config.yaml
encoder_arch: "vit"
model: "contrastive audio-text model"
dataset: "single notes of 20 synthesised instruments"
train_examples: 78125
time_shift_ms: 50
n_mels: 64
hop_length: 160
input: "log_mel"
spec_augment: false
win_length: 400
tokenizer: "word"
vocab_size: 104
loss: "sigmoid"
embed_dim: 384
encoder_norm: "rmsnorm"
encoder_norm_position: "sandwich"
encoder_activation: "gelu"
encoder_head_dim: 32
encoder_fused_qkv: false
encoder_bias: "all"
encoder_qk_norm: false
encoder_parallel_block: false
encoder_inner_norm: false
encoder_moe: "expert_choice"
encoder_num_experts: 16
encoder_moe_every: 1
encoder_expert_mlp_ratio: 0.5
encoder_experts_per_token: 1
encoder_shared_expert: true
encoder_patch_size: [8, 16]
encoder_layers: 8
encoder_width: 256
encoder_positions: "rope"
encoder_pooling: "class_token"
text_encoder_causal: true
text_encoder_width: 256
text_encoder_layers: 8
text_encoder_norm: "rmsnorm"
text_encoder_norm_position: "pre"
text_encoder_activation: "swiglu"
text_encoder_mlp_ratio: 4
text_encoder_head_dim: 32
text_encoder_fused_qkv: false
text_encoder_bias: "none"
text_encoder_qk_norm: false
text_encoder_parallel_block: true
text_encoder_inner_norm: false
text_encoder_positions: "learned"
residual_init: "none"
optimizer: "normuon"
muon_scale: "spectral"
learning_rate: 0.034
momentum: 0.95
nesterov: true
orthogonalizer: "newton_schulz_5"
adamw_lr_other_params: 0.0027
max_grad_norm: 1.0
max_steps: 3400
batch_size: 128
epochs: 5.6
lr_schedule: "cosine"
final_lr_fraction: 0.01
warmup_steps: 680
weight_decay: 0.02
adamw_weight_decay_other_params: 0.05
Rows from expert 10 of block 4 of the audio encoder, named by matrix and row number. Rows with one number belong to one neuron. Each number is 128 + 32 x the weight over its row's rms, rounded and kept within 0 to 255. All counts start at 0. Numbers have three digits each. After the name is the row's rms in percent of the matrix's.
# up: expert up (encoder.blocks.4.mlp.up, 16x128x256), inputs 128-191
# down: expert down (encoder.blocks.4.mlp.down, 16x256x128, transposed), outputs 128-191
up.68 094:089153161119057114119206050124134101147144120114133115177090094132141119185089158124111137145111132110142120090074172110123110121161072104136172141136118115137104115169143121091103129101126106
down.68 101:150178099166127118123135175193115130098152087136078074102143172108191091103092132163140156087136137136132149123111160112080091128125123123166168198175179132080139125112153135126083169071117152
up.69 103:137141109086130118105159120102105065108118127125132086084082072208101069116145147144079079099143133115149185138157083108156129187100161102145155126149182205166127152103114078094100076148085155
down.69 106:096141090100090119071119100154148092177108142132152081075137098101136160078103139074142086144113130090094145153074134108112190135109185124151154059109127109089151109130110101084082113123069104
up.70 099:154151136113123140151153152124092075132098123160118133111107144111161121128140106170098168095098163122087111095091090130170160118144091164143154152097077131098049067155130104123110140175152161
down.70 108:135088105207151190100136167148072162145146136093108121118100107200144103169074161139115124189132149088112095068135112146111142107147093214143133142164122115118127142179110124154161147145157134
up.71 110:185114132140089104111146172132047154146130153122118116115115095130141111171109114123122156090107137075143101089146115100123097105108121128155163107116138122166117100118104177144118156129177140
down.71 104:104159116090139130065164157109142165082141196149124138165154184122148124139088185116135104123102124149142150125149073185165166159179126107182090161086194102131147113161117138133115087144080163
up.72 116:152107154106130142125150086092141113109141122067126130173140129160124128132148120139142152135163200114078135081062150070130112137082140115140176096119078100140144177136144147160178067130114112
down.72 122:139114082175188105115168140051094135187136095157124057163137134175127106154162094128158191149113118024125102069152124152144152125127103182168066094113091110113113101134126127158153151162185125
up.73 107:072113190126139137147130136063118149133102104123112115172169148130116156053085173131121125181111164076148102183110155167134201124057133130127192165076146120116120140147155164095112106144048105
down.73 107:181159109087118132118123108179109109150154121129113188119094120140098162116162112148163117113130185143087140117132137134079055133117096196077132148154119105096160112087065217139095125146254134
up.74 095:111089137106091136150123114133104144141073118215109188179118133136145147126139159120145131204121138134116137142150119121123101110106107147109105127165097136092157123142154069182115143080105123
down.74 063:175129122138123077182161185093053145144168116117139168154076164122131128102108078134175133185190146202130131071099170144063124101137151033091079151166143056069170077190111158101096103116108144
up.75 098:138086161148120140158087155171158149122193156109081133148161122081100186136074138115118151080143132110179137140107088165154173082158094133128150075103095053150196139174142103180058107158162111
down.75 100:142174147151170177137128144131109106127121149044121119129114141136177134160160119162122159151169110216133135152138103085103081128136105158122080177118069088111108140123149104082133144138119142
up.76 097:144151152149136108082146117131106134100101138196102082201111156149134131117154111174160151114113162168137147081163200129113098102167087172098168134119156083094148124124105099128135162076174157
down.76 103:127091122140101117169095121131194108150091077100081096087129162120062184132180129103128166161140131107098111149106165136109127104102143128156099153106100154094122105138100130198147139129134125
up.77 096:118118106195154132142162157094122094139064139144084115075062136128075119129123133159162073165121090100049120094142156097103112170165175221117115135148160175141106101171115123097104136102145127
down.77 104:109085101159158083047124132078161099160144134160122146144159135125123149167129159194157132032065150085106113070100101103112183133116117094139064074195124119133130077135102210085148116122100163
up.78 104:118133144131080079168143101126095192197109146156103123190148160113142149147104105134131149093181175076172149124165140156129090138090156171163103108140085173109131129179121096102132138160117088
down.78 107:137177119159151162097101180121147108151206206186094142135130115137164104152122134177148090138102157086164164194104137150138147162145108174110162138121125135116148106159182136073136131176184110
up.79 095:140160086132098162160130148144174074100111119172162166115163146109106064149153141096139096080142142161125131096077150136180078137111181117141179153188113134170084109089146050181071162132121114
down.79 099:065126191132138086095143108100121136163112112116083127096099124124153128099127127153113083157071103135098159167115159174127223106146072149148124106129177164126158098068160141146115158064116061
up.80 099:155100102112160081160131145152142112179091092122171080123150121174074117145118075137120130187097156210152207032134126097099122134189128150154138186133101159103126078116123159148084165102115123
down.80 097:157149146175149145082058091127083164164136156060109193127068123145103156125178139152147125147170118198141145150096181194150121088152173092134084115110136071069132125153081111080075144092100152
up.81 097:172152144155170120127089139098151194160137129150121152133134117178121140114142112115127120146112115195112116167096164137117111153108157117126137146115125135129152124212060077083152129117149137
down.81 095:083127091136200137146142136102135101169135130146116080142054089107073200182151183172180067140126140157100179140148125103154173138174164107148180131096124105094099138113092194125146142134146124
up.82 094:129071102098087199105182136113176159128185162131106170124129162128122050080084108124132119089094114121101069106109121058108105119134093113122130093107148098108129165056141128160135145121139026
down.82 092:142158137092072135149058147114028166110121111092127127132051094130100081118125068060125105188132190183144174156159136068077121127117043144112109117161116128159141131070094133106169139128130185
up.83 110:154058095148127135120125200136157127127114135106125118124111127103091158147143142137125088125187139144076126142083209096114065135127136178134148098104043105097115136146127120120073167164194082
down.83 112:120172131135122098171120096097114101101160101150157085136127121161138110190154096155099149111082119115119180123092209079121160147129070166154156130097155119116163098109135161099122080127150174
up.84 098:131082192122157169075184154136141169115161154080126093130128141168172128095190131054162220081147144139118124077111065182148156125122150115085145158074114113107098173128121144127146134134140118
down.84 102:133103131154140157135166105110115154124122164168193040165105141084139163139185195101113103069094124137137114140121081162178163139118154136153105168131146106099185117110137120142154141155089156
up.85 101:144173114174150064151158122080110095110090156151138144200095149082125178090216017120095133124164127173123135158135142104087105128115096121096064104113183144157151068143146071098120115082121163
down.85 109:108100110121180083124081115103118153132133138127072138111131136137182097102091138084131147097147179120041157158097137139166141124141106096137159119083137155090142117113120138168046217118174117
up.86 107:121139150188146128141149118140161115160116118073150088146092125128083150130116131153143145105123121125146081099080119107083098118147075123126104129102103126169108165120130073167120058097170097
down.86 116:114166146133141180102063187136074122104123152134101120127144131149142054122148182096131114087127101102137168110163139131139154123064115133096142155148148117117083117108138062200136135132108156
up.87 100:161174186143100186132128130104155162145182163120139169132146170083145092108157117072190129132132183053101124093188152111125107168112115104118167077129131126139088141127125112106103145119151144
down.87 110:109167111078093091097132143116128150104132104115140190120137112155150149186155141135123151096064123122106093150163094128086107110137079151142094155159143094127109116160139158155156126194089174
up.88 095:141110108091158136055074135111084059133138075109141132123042118141119164092086135075138075095124143089107099160099102103077173179097174089117141137144090041131138113118128162148113135103150111
down.88 091:033102165124123093132152141119101149148079139193129160085149074126151157133116130087121118082171131164168138160150115129123144175083138131125144143175204101168142135063147137172081111155189116
up.89 098:095154150113131094139089173143103129109055104174117131091133096158107099122216103084145137152114137183170149110104178172135150137150129099114114149154103148137097157141108087167073137144173093
down.89 082:108083118119140109109110139150077171164145139131088100100096179158132067092143132104153080166098211134065088131103097142151084073198134117134196168183134103112160162154213111124160148110121136
up.90 098:128108074174157106114124145126115092147115111130123138104146138127114149177100069116168106110079141056121118116122134092083066113140134145122136082112132167175158144193122145088147103118140085
down.90 109:122144086167167097120139127142120151106197148162141114123150143121233153104167101152135111126115130146147109170162146122142141103089121121188121185067152104099119157122168151106156093126114145
up.91 095:132075174064125150150118094095184126141155132141197138157128190174104130107116051117054133135145135189084100129129119201090077120136097145095129153106138133173145144145135049124162120105100136
down.91 097:078141125159153187161064118108100118194140148046103169145134134147102099047161119190167107164096141124145134173148162107133107168145161156159133116095159091113130091146166063097187160121166147
up.92 110:197155148129125143069148135122143118126164095177105074123121122090103116141111142174199104152103140107108117107146116120128077136095128106137176128122136130133167119121125119127137118117158151
down.92 096:127112104089077148118114145159127162105088156099145134097158094140126123092139170116134158109194108091176185091160107104121112087173138193157164102153139137135118146124088171107168112051124130
up.93 095:134144109103103041155092085145064170139088126124137183115095160124087135134114114145160140159124120145155123083103150142078092118132150179112120130151133172123165103153160122127150129125121164
down.93 102:099094158133146151093183100119116124092191117147061111172123158060119175168087100088132121129174111141100069151110087106141135140099128059160151145088118078146143147136113102121117117151126111
up.94 109:137069110117120085204154130138158122121103098134057135118138172120101142144171117079136150149116176086138141081113170132132142090135092139111130121159185071137131107153152091109101142157181112
down.94 113:097126135111185099154121149056081137209106105166109080167144144133084163096100153122119180117203119166143157180094172134151127127166142107121115111075079140088113089164102158140164112147103154
up.95 088:129138170115123079094149115094134076125158127118133144116080133106140061118170139127095059108111133157231183146151110128203140112124095103188133144091082129105127180159130094158195149112138161
down.95 061:113091103093104091125107121163153165124098099135160151111084122121077172141087143130102102129128141109096054103131101112071117055141163141140071096147131132108126128163143155135143071125114101
up.96 099:129123119163152088162155173106122156151167135138210121081142160161123111174134126165169165138080056085127097148105126136114097183157198139147124158087093157119168105130178116124176117146173126
down.96 107:128086097122138130150094131135122103116082079132115165059119132175148120152122120119089113165064155165152083119106154127152159171085129157055120159066099171114188119112169144169127105169138079
up.97 101:164107114156089069189086116208186128137155117118144105103038103103137117130101151063125097145122092106080131125075113077134153059140149123152106139109097069103149157021126140136153114148113133
down.97 112:085097089138160170175132117123152114182150137113070151134108079165143100179099108127129170190111115117101127103092184195119130120112100159084143086147133104166145125183157142094139103102138090
up.98 112:138142126078155167202178087132101117136074087139127099062153090094123148122154110156119077145169142088102149145075063111157079156176123146148136087127158167124071103105100128124156101174148161
down.98 117:107116174098080107098093158086087149125105150076149123141136124083197158105110099134150168093110109100125102125092068088164164108122137146170097073090117137164187107062120113101116161165146108
up.99 107:140160155124168162132138111148161103109154129151102162139229093115111166120152170124114184055088067093096118150097156133102163112195114126137126100122104096076119090151115072164131157076072160
down.99 103:126141112074127124145085127135141133170134087074124156119084175146110078119176077116084126147160142109173108123105115223102086143104086148137122108088129114122180092119127056187151145082124164
up.100 085:062154114068126151101153083110141143151169153156121150114169097127165184152122135185101104165171202056119142174120124144137156083176156127155072153083173089174084197140135167110145097133118143
down.100 061:096078080170196155097117098117152145101141093122116082149061130110174149145150110197128171106147080099143172089127174180133118153163119107093172158133070109123105085064115102146123157134168135
up.101 100:103137122156115133099135142159120059108062176114128155142152145105170139068146072111111097051123091085088145132093047156173191162105183174165164171085161171130141117129123084120107096181108198
down.101 099:152130146129109155099174136175107152117142159190157157092112133134136071162112147178093131113142093092087152161060113180127161067152127136184130107118144134169096109080121098112120125127126075
up.102 100:124097118141164078178119179109156112106115083078094083122116187116129133169110101072121159139157133138124096131154075141099165134172072115085125151106135124124112151103130140136149073174166089
down.102 114:137115154149127089098070118088106117177152144182182173168160174147137139075110121142151166157083163144145113070175164126153142132123104151106130163154149099113176087175155188099117172110121077
up.103 086:104101137120102097099141107093106140120133111143076117122078127133137064139128074104098111198065185148131139124090148096080141133108156135194060111119099096177128133162184116116132077141124148
down.103 066:148152160173190135113131170159111111110081123105122092136109142139126044091149148116137177082140118141153115115167092160055155146171104158175159091111109130134136149106173082102137162120138127
up.104 091:182149146143122154138108136150131128138111149090147127147138122132096216125153155185123174109107107068151109143130123111175131141144177067173155105124123152143124129128141140102125158143146105
down.104 081:109130185055124044120067138152125130164149089101187075099179116113124152070082169104113118158147168105107193128091088103098115129135126100092189169141143089090135060152127134097142187147193109
up.105 104:150140147182137171145127144139105075111151090118136100093106114091130147109118090159162068140170111081131189099050139080137143111070160186123136126120157136065126126138107181178123167132120121
down.105 107:138162128140081135144102126107110164152163137198133127087138126127143174172175071185118155167131139087145095089129127068134117126123132111126053167194188147149121146149080140082090142144129113
up.106 092:130113102067160097178092147069132159104112159138131112165118141088101034113073087121146138180144143193073090163114143155144125162126101132171124147111089031151099141107124113130095143119119114
down.106 078:129114087123118113109160139128119147139165135102177122155092156102169094086145152114126145114145095138135128112187075168093129166139101123122186118134176122145136110135104113056108110138115151
up.107 094:129146136142105118217130139159105114102116104099206120141158147154149124129140132152160089155133076130101106153121074186122087098120127146134091169130133143160144160118130073133090133081154062
down.107 064:123133217139175097165194073147163164113197144121171092138071114172116129162132118114173163133131156120072106143091111138218075149167113120088146088074125110146081133128099119163137141165102117
up.108 097:089162138198163093136147090064142126118138149127122113113129148139104099139122071092122105118069185115128075186124174143137172093179158109085152113099148227136142128144085127160095124159107150
down.108 108:154144163147197086143122068151129092152105064156101112112118148146151122127145154123159144078132095127141087081165082160131128138083081142121147149148110121108114037122150119089104138124157157
up.109 107:123095106121114134108138147147110113163069149146113116201159154148127107119112113132183089088137121153081193131138129095142116160038127099117109137121134078116127128163074126128045132172145119
down.109 108:100161081111135133069133157178168157094143154126130125112165138107098099180065149139118136119089151108093186086122169132141123127085168134130169125104129174151080179144081125091098109164120112